config.yaml
model: "audio frame classifier"
hop_length: 160
output_stride: 4
arch: "quartznet"
weight_standardization: false
momentum: 0.95
lr_schedule: "cosine"
warmup_steps: 310
weight_decay: 0.009
Rows from block 2 of a small audio frame classifier, named by matrix and row number. Rows with one number belong to one channel. Each number is 128 + 32 x the weight over its row's rms, rounded and kept within 0 to 255. All counts start at 0. After the name is the row's rms in percent of the matrix's.
After each channel's rows are labels from the 100 clips, of 14848, where the channel reaches its highest value: "strongest on" is what is common among them. Only what is clearly more common there than usual is listed. The data: tunes sung on syllables by a formant synthesiser.
# convs1: first pointwise conv (model.blocks.2.convs.1.weight, 192x128x1), inputs 64-127
# convs3: second pointwise conv (model.blocks.2.convs.3.weight, 192x192x1, transposed), outputs 96-191

convs1.30 090 [161 178 125 110 146 130 117 158  82 121 103 131  81 151 156 144 115  80 116 136 151  83 128 134 214 106 133 118 147 122 156  68 128 124 154  85 128 100 128 139 146 112 115 103  24  87 141 110 137  96 127  80 176 132 134 113 201 129 138 150 113 157 143 153]
convs3.30 097 [ 61 133 157  58  53 120 119 123 162 120  95  81 138 134 115 156 127 100 136 160 138 108 228  88  99 206 102  46 161 106 138 109 131 160 197 133 164 148 104 171 147 129 111  98 159 113 105  50 134 109 122 109 152 143 160 111 107  88  93 113 119  69 121 130 175 125 112 117 125 103 149 122 141 170 140 178  67 128 124 137 167 117  97 176 109 152 102 122 172 122  87 137 175 140 136 155]
strongest on: quiet level; pink noise; rumble

convs1.60 090 [148 130 160  94 140  89  97  91 213 160 148 137  61 150 105 136 131 139  93 109 125 135 213 114 123 143  81  83 113 119 163 147  43 158 142 145 124 123 112 139 129 131 152 109 169 129 134 157  83  54 121 103  61 158 144 136  91 117 157 114 135 141 112  41]
convs3.60 092 [157 171 144 130 165 176 189 114 104 133 114 118 140  22 114 197 145 146 172 133 106 188  48 107 188 139 122 126 146 153 151 116 104  46 134 165 124 131  90  95 136 125 110  89 132 141 179 129 118 112 143 148 178 167 160 139 121 135  66 172 114 136 129 111 141  65 114  81  72 179 135 142 170 135 128 110 149 142 168 109 111 106 120 140 138 157 160 125 170 181 128 116 145 117  57  87]
strongest on: quiet level; vowel: /i/

convs1.85 091 [173 177 148 153 175 106  83 136 131 138 133 129 169  88 146 122 119 100 109 195 154 159 174 162 213  95 121 131 122  54 144 114  88  99 114 142 127 114 118 191 137  74 132 166 173  92 121 121  68 154 167  71 144 105 131 110 113  88 112 115 117 131  98  99]
convs3.85 097 [ 76 151 143  86 154  97 169  81 170 158 175 116 122 127 167 124 158  57 126  72 122 140 171  94 175 140 109  96 176  95  82  95  98 179 106 184 135 124 106 134 119 149 117 127 145  99 131  82 119 107  94 173 151 148 139 110 126 153 148 136 108  64  94 157 124  80 128 115 112 162 105 118 115  99 156  93 150 104 118 125 137 137 132 149 136  91  59 145 159 149  94  75 110  59 145 155]
strongest on: vowel: /i/; deep voice

convs1.76 087 [168 160 117  50 152 157 123 199 110 145 123 130 111 150 134  99 105 144 142 117 100 138  93 106 141 127  90 107 114 192  93 167 158 173  97  81 119 134  65 117 166 161 183 127 164 121 119  65  96 107 150 178 161 137  94 130 139 151 135  88 151 120 132 153]
convs3.76 099 [135  93 141 104  73 151 113 150 151 112  95 135 126  76 100  82 127  90 105 138 122 153 137 146 149 112  90 102 136 155 146 153 231 168 119 168 123 105 107 119 185 151 125 148 127 145 138 118 124  91  97 136 160 121 140 144 117 166 131 118 186  78 144 144 160  46 121 166 156 152 120 143 130 103 139 161 191 188 147 126 116 164 129 114 122 109 158 166 127 118 164 104 115  94 110 127]
strongest on: quiet level; reverberation; pink noise; vowel: /e/

convs1.33 095 [152 102 116 135 125 109 137 154 167 133 140 109  93 135 149 113 158 146 130 112  72 158  86 173 101 176 119 204 133 123 123  23  91  56 161  84 128 130  71  90 158 123 132 117 136  72 116 136 110 163 114 165 155 105 172 105  95 123 133 135 126 131  99  93]
convs3.33 094 [132 178 181 110 112 112  98 126 154 119  62 130 157  90 177 209  92  76 137 142 106 105 144 102 177 119 126 113 145  82 238 141 168 118  94 103  96  74 137 122 133 109  68  70 163 131 119 104 182 171 160 133 132 172 198 151  94 117 133  91 108 142 164 129 169  59 134 122 110 119 116 124 121 143  76 154 113 122 139  87 125 168 121 128 199 124 101 114 130 170 110 147 153 166  97 128]
strongest on: quiet level; pink noise; white noise

convs1.11 104 [121 138 116 104 153 157 102  42 164 149 146 106 166 179  99  72  96 158 128 122 162 134 239 163 105 139 180 116 100 118 115 182  90 117  88 114 110 154 132 107 122 110 133 141  60 109 107 121 172 146  90 137 121  73 173 140 138 167 199 133 127 122 189 125]
convs3.11 115 [229 116 165  98 127 134 167 109 118 106  68 152 168  82 159 116  83 109 129 113 100  64 153 149  78  93  49 137 122 122 124 120  93 149  74  95 162 142 161 144  98 116  72 147 183 162 122 181 141  93 138 133 134 122 208  54  92 137 137 148 187 117 132 140 143 167  65 103 143 143 128 135  91  89 137 101 138 167 146 146 116 145 149 205 111 104 127 106 113  86 183 127 152 132 127 129]
strongest on: vowel: /i/; consonant: /l/

convs1.96 102 [132 153 131 177 133 110 202 255 131 119 116 149 136 117 166 147 126  92 183  76 151 120 112 145 163 147  97 132 160 109 102  80 108 141 140 140 137 112 124 120 141 145 179 144 162 149 133 143 121 126 118 126 172  80 124 117 178 131 115 139 161 128 127 130]
convs3.96 101 [163 117 180 115 118 117 167 133  43 126 128 114  96 155 102  89 174 113  80 160 132 130 165 132 188  94 113 127 136  40 142 109 117 109 146 135 108 141  57 116 128  95  50  79 137 122 157 155 160  82 110  84 158 134  88 154 137 109 121 119 110 114 119 205 105 139 135 163 106 151 117 150 134 115  93 191 181 143  93 132 116 170 131  86 152 109 149 138 160 101 118 103 154 141 183 132]
strongest on: vowel: /i/; consonant: /ʃ/

convs1.115 095 [146 134 159 126 184 111 154 164 128 122 159  80 143 122 162  85 109 151 131  98 132 154 145 111  84 141 136 108  89 145 151 121 148  21 146  92 125 184 172 143  97 117 114 108  79 135 160  65 172 112 123 162 145 111 139 123 109  72 128 144 118 175 158  98]
convs3.115 096 [ 50 136 147 125 100 119 109  67 119 140  71 122 181 123  98 171 135 126  66 113 130 124 121 133 137 118 147 122 101 128 121 150 132  83 107 125 185 118 151 164  82 186  99 112 112 174 126 130 121 165 161 161 148 123  82 155 127 191 141 190 169 162  86 110 124 139  54 105 105 137 129  96 126 169 132 110 131 155 158 109 108 105 109 138 115 207 159 183  98 112 101 161 143  89 155 109]
strongest on: consonant: none; vowel: /æ/; pink noise

convs1.94 077 [ 98 177 138 166 102  94 151 134 126 101 162 176 129 114 104 171 177 136  24 165 153 124 164 117  84 133 196 200 121 124 129 144 100 162 115  99 102 157 108 148 107 133  81 156  77 138 138 139 136 167 129 141 153 146 112 147 124 129  96  94 101 114 146 115]
convs3.94 089 [140 127 176 138 116 130 121 128  67 154 117 143  95 153 130  75 107 134 166  76 129 140 167 111 165 100 132 129 166 112 159 118 134 152 100  71 101  60 130  73 123  49 143 162 136 136 131 113 203 149 189  83 121  90  91 171 104 156 100 117 116 146 149  86 124 150 101 148 162 110 137 129  78 147 162 122 150 148 155 176 125 138  91 134  88 105  70 127 166 127 174  99 142 108 166 143]
strongest on: consonant: /b/; vowel: /o/

convs1.66 106 [207 182 124 141 150 104 142 128 138  85 190 138  73  91 130 108 122 137 145 115 112 153 149 174 160 110 131  83 211 134 179 100 107 156 178  22 145 132 181 153 127 146 113  89 119 100 131 162  78 150 161  79 177 147 170 103 144 123 104 140 168 121  67 207]
convs3.66 102 [180 129 110 148 144 131 139 149 131 121 156 152 136 184 135 123 146 114 146  63 224 149 101 175  78 125 110 148 148 127 134 156 111 143 106 109 221 126 118 100  53 130 153  98  98 123 151 218 107 178 153 163 139  73 133 194 119 108 164  98  90 116 122 115 125 170 152 117 133  97 117  95 165 109 132  66 156 125 123 135 104 115 113 201  97 133 185 148 137  86 146 132 144 149 132  76]
strongest on: consonant: none

convs1.162 097 [164 195 109  87 175 133 128  78 141 123 132 167  92 118 116 111  93 130 151 164  43  96 164  91 103 164 159 154 137 147 151 131  83 163  98  99  89 155 113 182 115 177 220 165 151 169 126 181 130 171 131 171 100 124 170 123  95 125 125 118  74  80 134 158]
convs3.162 097 [112  73 116 115 147  90 139 125 166 144  86 207 131  87 140  79  99 125  44 146 178  75 131 110 132 124 119 158 184 107 145  83 104 116  98 131  53 113 103 112 122 174 159 110 143  94 136 137 127 107  99 125 151 108 137  61 112 164 134 175 100 168 135 122 124 158 139 150  82 129 121 167 125 135 169  76 138 122 124 146 164 109 156  54 123 153  81 114 143 127 135 170 169 119 143 205]
strongest on: vowel: /i/; consonant: none

convs1.74 117 [ 61 135 116 117 107 160 168  98 136  56 158  72 118 129 111  87 139 123 117 128 143 119 115 115 126 109 123 152 108 101 102 143 113  97 173 125 116 150 166 102  85 155  97 186 161 129 187 166 100 126 125 139 138 175 150 193  77 137 162 123 132 136 155 147]
convs3.74 102 [ 74 121 117 117  83 105  89  62  97 130 129 178 121 160 125 199  70 115 166 104 174 132 118  78 143 103 156 155 158  55  94 153 186 140  98 133 113 151 195 152 103  45 103 173 153 155 114 113 115 184 155 140 118 192 164 152 181  99 172 102 121 143  91 135 129 153 134 121 163  99 122  75 134 153 124 157 187 159 140  91  98 138 157 157 170 170 114 146 132 166 171 142 109 100  89 165]
strongest on: consonant: none; vowel: /e/

convs1.49 112 [130 101 180 162 109 145 162  57 114 125 191 144 134 111  97 113 155 113 145 110 164 118 160 176 140 168 110 138 106 128  98 150 107 127 118 159  99 140 175 131 139 152 111 129 152 154 176 139 120 132 168 145 109 199 105  98 161 108 135 135 112 107 101 105]
convs3.49 111 [180  74 156 151 109 171 174 178 107 132  98  68 110 104 150 123 166 146 158 114 152  94  93  86 122 170 152 119 129 168 134 142 136 171 124 139 129 183 110 163 132  83  74 176  70  51 175 131 123  53 171 113 100 185 160 113 178 111 121  91 128 135  86 165 143  74 136  87 100 117  88 130 138 125 129 133 129 131 124 108 171 106 121 114 116  85 148 133 135  88 112  14  87 160 114 134]
strongest on: consonant: /ʃ/; vowel: /ɑ/

convs1.81 098 [ 81 164 116 125  74  74 110 161 120  76 172 137 121  92 200 129 128 114 181  89 112  66  83 156  91 145 111  91 186  89 159 150 104 103  66 149 113 108 169 135 152 123 174 105  96 134 173 190 145 136 102 159 129 146  85 108  96 141 143  91 107 125  52 135]
convs3.81 096 [151 158 102  91 108 169 144 143 185 135  42  62 134 156  94 155 119  92 109 121 172 207 106 111 156 136 158 126 156 105 117 111  81 101 126  95  90 137 111 105 149 132 143 147 110 138 140 123 140  87 169 111  97 136 131 127 116 168 167 144 128 116 153  51  88  85 126 155 103 141 156 178 138 135 106  76 144 122 157 145 207 143 165 118 110 153 167 119 153 148 142 187 140 137  62 116]
strongest on: quiet level; consonant: none; vowel: /u/; muffled (low-pass)

convs1.153 081 [126 143 140 108  80 143 106 181 214 119 173  72 130 112 131 139 111 119 105 166 137 107 115 131 132 214 213 152 124 136 142 100 119 112 164 149 153 115 129 159 178 163 159 153  95 108  77  77 125  74 101 143 137 161 142 104 175 173 162  49 134 110 119 117]
convs3.153 101 [161 124  81 133 109 168 137 149 156 134 165 175 136 131 101 180 180 145 196 123 129 175  72 106 147 117 136 112 196 175 138 137  83 120 124 166 124 155 110 147 102 106 177 157  85 155 117 151  34  55 171  55  95  81 167 123 147 126 146 131  80 139 109 134 122  82 103  57  77 115 107 157 124 136 148 144 143 127 103 115 109 153 134  84  97 118 147 126 106 156 148 146 150  88  97 152]
strongest on: quiet level; pink noise; white noise

convs1.122 104 [169 122 139 108 138 141  89 131 152 114 125  90 145 200  93 119 109 110 135 178 107 133 123 126  94 183 112 126 166 134  85 126 133 130 155 176 133 255 135  57 115 166  87 135 116 109 147 147 113 112 122 129 128  81 114 104 152 145 143  92 103 160 167 113]
convs3.122 100 [ 84 153 113 138 117 146 107 140 148 144 113 104 196 140 171 143 182 140 129 113 139 104 138 114 115 187 115 157 104 188 102  90 140 144  70 128 132 155 154 151  97 173 101  89  99 130  69  75 209 116 172 144 128 173 130  81  88 132  78 150 147 144 153 107 155 159 168 118 135  53 102 188 123 150 142 120 166  91 123 127  88 109 140 146  98 119 112 115 184 142 127 114  91 133  72 145]
strongest on: consonant: /b/

convs1.179 113 [110 142 160 107  78 137 155 170 124 174 159 191  96 141 124 124 129 116 115 123 147 149 100 158  99 147 101 102 150  65 145 126 130  86 115 114 100 118 120  69 175 121 115 112  74 120 133 155  88 144 189 170 111 128 144  76 143 127  97 127 154  89  14 148]
convs3.179 109 [157 190  91 160 121  81 118 166 158 157 144 169 179 184 144 147 118 149  75 138 150 115 122 133 120 126  95 104 143  96  99 184 140 119 107  81 122 114 108 133 165 129 175 160 131 165 114 154 133 133 142 130 109 150 150 128 106 169 164 109 138 132 126  83  94 134 102  49 100 173 126 129 103 100  80 131 184  96  96 110  96  94  33 196  47  83  68 111 121 146 161 123 181 110  71 116]
strongest on: consonant: /ʃ/

convs1.190 103 [130 164  90 114 120 126 204  83  81 170 154 116 173 135 122 158 160 125 103 130 124  89 149 129  89 105 124  75 128  56 135 121 136 147 138 130 133 114 138 185 133  75 115 136 129 159 146 162 105 177 146 100 111 111 147 140 157 100 152 150 169 154 116 140]
convs3.190 104 [ 74 115 103  51 100  96 130 116 113 139  59 171 115 149 136  66 148 157 103 114 127 149 113  99 103 125 107 131 100 213  93  94 109 172 142 145  76 123 158 109 125 161 143 151 101 162 160 150 117 100  90 100 108  82 123  69 108 132 120 194 137 156 121 132 170 121 102 175 155  32 115 160 112 113 140  77 114 160 130 154  99 129 143 174 195 157 118 142 173 139 192 182 136 187  43 109]
strongest on: vowel: /i/; consonant: none; thin (high-pass)